config.yaml
dataset: "simulated grey scan slices of phantoms with and without marks"
train_examples: 122500
image_size: 32
task: "super_resolution"
loss: "l1"
norm: "none"
depths: [18]
stem: "deep"
orthogonalizer: "newton_schulz_5"
epochs: 14.8
decay_fraction: 0.2
warmup_steps: 280
adamw_weight_decay_other_params: 0.01
Rows from block 3 of a small image super-resolution model, named by matrix and row number. Rows with one number belong to one channel. Each number is 500 + 25 x the weight over its row's rms, rounded and kept within 0 to 999. All counts start at 0. Numbers have three digits each.
After each channel's rows are labels from the 100 images, of 14976, where the channel reaches its highest value: "top examples" is what is common among them. Only what is clearly more common there than usual is listed. The data: simulated grey scan slices of phantoms with and without marks.
# convs0: first 3x3 conv (model.blocks.3.convs.0.weight, 64x64x3x3, each kernel summed), inputs 0-63
# convs1: second 3x3 conv (model.blocks.3.convs.1.weight, 64x64x3x3, transposed, each kernel summed), outputs 0-63

convs0.9:482484514459535483512501498517463445442508503545502517509551519495480462493513464502455499501458504514513501495516499514519467538528490506503515466524504507517488488489457498502488515513528432
convs1.9:497473501532513513490511478448539548511477473508538506501482486505517512514473494482489485464465534491504521534484541521503487461464491494523478499485514480462557484491527512508489513491445443
top examples: noisy; head

convs0.41:491518485473507503481472503466465504503513500530513498521510481498522520507510521518449501453462487507506479449471501514485465496488489536405494493478493524488507514498473512467461495540535482
convs1.41:485463495506502484496512519509514478538558534489459487509499498493522476499461500514471487500532557520490524469531478497530473485507499456577485503506539497504478545495488531495491519464490488
top examples: limb; streaks

convs0.25:508487507470549479485428514506526475485494495498500512463503490483502482481513551511442502482521457486499517490515520483434514522499503485499484463479472507516450520496532500515540506473475487
convs1.25:506542495494446515504477523512472537512499532502516511480459552550517540476523481493554486480464484507512489511492537494468513490521485452472481466487514473497497490480463487468473503495489473
top examples: chest

convs0.56:473497498460499523470481482499471501486504487514477487472530490534447469500474545478475472483487456521527484502479434498465499465491500527458485492494505509459519464515507534484481489503502451
convs1.56:498526508507497493517514572478497494515545523529504470503487525484522545539517480519473496523517540499514520487488530536525484526507500492563539491469516528503521526504483534514533535516506539
top examples: head

convs0.30:474477511440535473513445496485482489469490496506475464512513485510506483501438495507478479519518449514491526467489491465504485487499465520505455494460515485453489517514456475507469521479489485
convs1.30:519475529472526465498460542460488476499479496505480443499546500509495492517481540501480477524505464532497535482507515501467456496464474507505518487460493497483484498487461516545515547535486497
top examples: head

convs0.62:485501502497489500548511531530463533452536476492516499460570514515519443520508516466477495536512506491516508511534490502515483523483504510475492449487543509477505479497484527485546519515511488
convs1.62:495522523441514517455494529475539487516440544497464501474453482515480488486518460501518516455495499482515492501455522519516488448491528517506522507506509480522491478505530503488497456491482524
top examples: noisy; head

convs0.60:518478558471513516492472498474499458490486466479493520468510438508513513529486479495475487517507464546503502499514446468490458487539472513535456493479535502486520499478479521479504529493488480
convs1.60:496498505477534518502478552519462509488520511492490500510487483495466454464520521486491521504496483531496500508536465487515466480495518512429531457553448477480474489496502537543495492517487510
top examples: head

convs0.52:461454538498470494491503509442491480479497470529533492473485510489525451498522512503485527510460526473514520509444427500532517512470468475496507479461499517505516502529502514486512512499498519
convs1.52:526566455516479502503503497511509508537482526486498533511488457492486501495484500512489475525516464515486484491526435506472508447502498558497475541529482459473465513492464488514489501491510474
top examples: chest; several spots

convs0.18:480502521471462486516480488495509462467503502500527531525484483447509487491486540514473484531490521461477493466464510509459498505459472491534506471531515500480516513506553540455548493497469488
convs1.18:541500494537478493474482484497522519505480533515467484481523536506491441503515518471500491485549521490482486535546483505557469521527508498488512549492529508535508502478459473520531496509514541
top examples: head

convs0.14:474469471476478495539500517474457464532512483529489459493518468473519493499485533496484514532521434475511496493474473489505566505496546509490466475492517526514488490510527483467509524504509465
convs1.14:541465497509513540485478498516533490455493495531500476525480527522468445483508481507529462493482484488484496493492535511531494508477501511455521542506484479504553482461459464498544483481478515
top examples: several spots

convs0.58:522525481478538472489498510481481466473478511496470464500478492520482475502511490499490501488443498480481454446453488464507502470495497486497451484487501470483496461536482495500469429474506503
convs1.58:475500524499517523520457483508496517515519537522540522530517504486539526502485517494506525489542526536491519498530535515479505505484490543586523515504531523514513543493507514477496553523502488
top examples: side: left half; chest; several spots

convs0.34:491479530523500496499453454497467486500488517540497488483485455491503506501455500532490512517529484444516567506549492479515493461510463504500528471489492535469521533522539492509504489492477515
convs1.34:498512469484516530505541510497519469487502444473483468511531529478477496489548507505522480479489508508500452502439474497501514566485520497488487558502493485514518464498444492489490501490490527
top examples: head

convs0.55:471510480494454495479464450484498498490533531485503465494483465493514457447479483454446483493513479487502528479511481490519479548502492508513471522476495491479503488526480480527545514451509510
convs1.55:519494533527490471544495551490448488491497501525483527498521534541506496503529498475513508510508556503486516516504513499476502526465490541500489454513532485536513513458524517488466534553523488
top examples: chest

convs0.36:464536476487534533517471472500465509531455491502493487485493479482495500499485499565453509485545479462514507540528507509527502487504477513527485507481467479484476485567499472458509502511509482
convs1.36:539482547486463483522520527467491495470543498483487507524490513506502496471510505430499507519502534538499507465517502506465541535542529501528524492506526513509533523476472534538494484502488540
top examples: chest; ring

convs0.49:464495477519561483500467533488470497513506473510511476470491490500520470525462486500485563491516488492453504454486504509527483513478526513506463493491470504518506445495552468539497494500508469
convs1.49:500510500472451510501524479535467529477510527472492502499491494492476533497597504515526457523498528504540504535506475487457506484488505498508507461502516489502503528487449512492497521487501548
top examples: noisy; chest; several spots

convs0.27:519495496470520529514464501477492505499484537509501477487522465483510479490539522473452505498470429512503488490509497468490480449548492502468476488509514506487537418499509506505522524526490505
convs1.27:511494507463447517551506461495519477512527503498510500468486490511502551521482472489483507494485472486524488463471542488507496469523509457545557488494479496452511476529494489481517465528533510
top examples: chest

convs0.32:467477491473481493474467513456484488501486488538487464451522509485507510517520506519483492482525459504521531487467491474492487510521461509473401469486473462481507474507500512499469517489497496
convs1.32:466538520512517466495516517490526510494486479524483481468501468488521527529504513478524546528510535505506540479502450494508500505484480526530423506492548524563468503523516486495482495507511503
top examples: chest

convs0.1:492522508473511509503470486446444517490505517541516496485473506456517504519498536490454498493499516512525423481463508476484499494487483507459486487459501504491523466483474458493491523531496461
convs1.1:481533500491518523504521461489494495448512538463478469511509472501509503513467421514506504490527550524493478492496506459504507529483482488567530513497496486501502509494500472504523515459548487
top examples: low contrast; chest

convs0.45:497531526509498492454461512506541469484474498493490515500496535511444494455423473484491464510515508512526470497482489458490466535524517532522493474503518498470488499528517527491510519512532471
convs1.45:479466494442489514532536547510471538501537505478479500529480486499530479498544515499523520506484500484502527525529504562483518498490459512483504481514485475527490495450498446492480468473498517
top examples: dark spot

convs0.50:509480541502490546495452496531467538507484474486476496494528521508521527482498524474508524523444493433466489490527485519504528463479513493512502470470509523521520541484522514474474524485474526
convs1.50:493510457532510469492520497506559477492508491504542480487474506497442477504505529493516485490506531522513502529469488495529459556477485516449531526522504486507496459480449493540507469512508490
top examples: side: left half; chest; several spots

convs0.3:495506477490518447449488513521527491499502529488483482531467502495520503535500508538496509531537496476532502504520570509496490511454480471473514474515487487482514475439475544491491466484482476
convs1.3:535486528538499562517498476501455505501499466486518491473508504506479504468506497492514460510459480499479483500476450496466518480518501515485444479520471506510499502576522489508475517493515547
top examples: side: left half; dark spot

convs0.20:491507490466489498461468475464453511495499487531503490492459470486471541504494556515468469470482493480507491460460516485480496485473475499455495506490492517493524509531476452469494461506482454
convs1.20:509512488511510536502514499521496523508497492467516515504461490503544521533512478502492540508515461481515523490489520529540509502519515523627503510503520497503510527483492489483498475504532527
top examples: low contrast; chest

convs0.31:499487468516517456497497516514451493498455488502496523476517477506510463475505515513477548496429475498526498449492476489473526469539535481528496469468519493519498505556533502485522495493495502
convs1.31:472463485529505550478495503448521529486496534535527470514513546474481502536513518492520424473550530488483482511517507476531502526484513524485505525509490517510512502450478511510479500491496507
top examples: several spots

convs0.12:496445531484436484515491509469522485483469493473474461511500509481459541491493501498511517480499478511506511510459469499494463508518472491499531490470475483468495495483466529489422529512475501
convs1.12:530569514556556510505500481529464497523502486473525508491515468491491457564507498487471491495467549527506513481516506508463508487489470501503492535526515497481511519548501507494520509483489514
top examples: chest; noisy

convs0.21:460524491527485526489464540498512483498544490533502493493494482510483459502509453485499493516484511539472465526488450505500468511470455507557524495512487499443492499503471508460487493462482469
convs1.21:506431496488500534498561474502492467552484550510488490474512471522476504487485530542465483489510511484487530468486547472519506479495549480508481476480493518539500514523509505525497519495518516
top examples: head

convs0.23:485440528491510502460469502452470483483493491488521512511530475510503449490526513462470495516468461490470506513524463522503464497474482480510489468516508522444485496478447516498536488522482501
convs1.23:483489487499509463504508489479514506518495463518454444475512491485525573488494533503475480484490514503482491497451459505482506522498494475490507552450523508500469505495515519461460546486525517
top examples: chest

convs0.63:454482483466507466496469479448503499449474510514514500547466467532456471473464487519482476533474474490488502455506501519508474478487507516448536500486451500501517504492494513518524515508498488
convs1.63:550530481529492526495476523512522525557510481546519514474501493487532488566514525493532501480508528493483518505500524501514474529484476502537484516550527539521503503540515514462501529507494531
top examples: head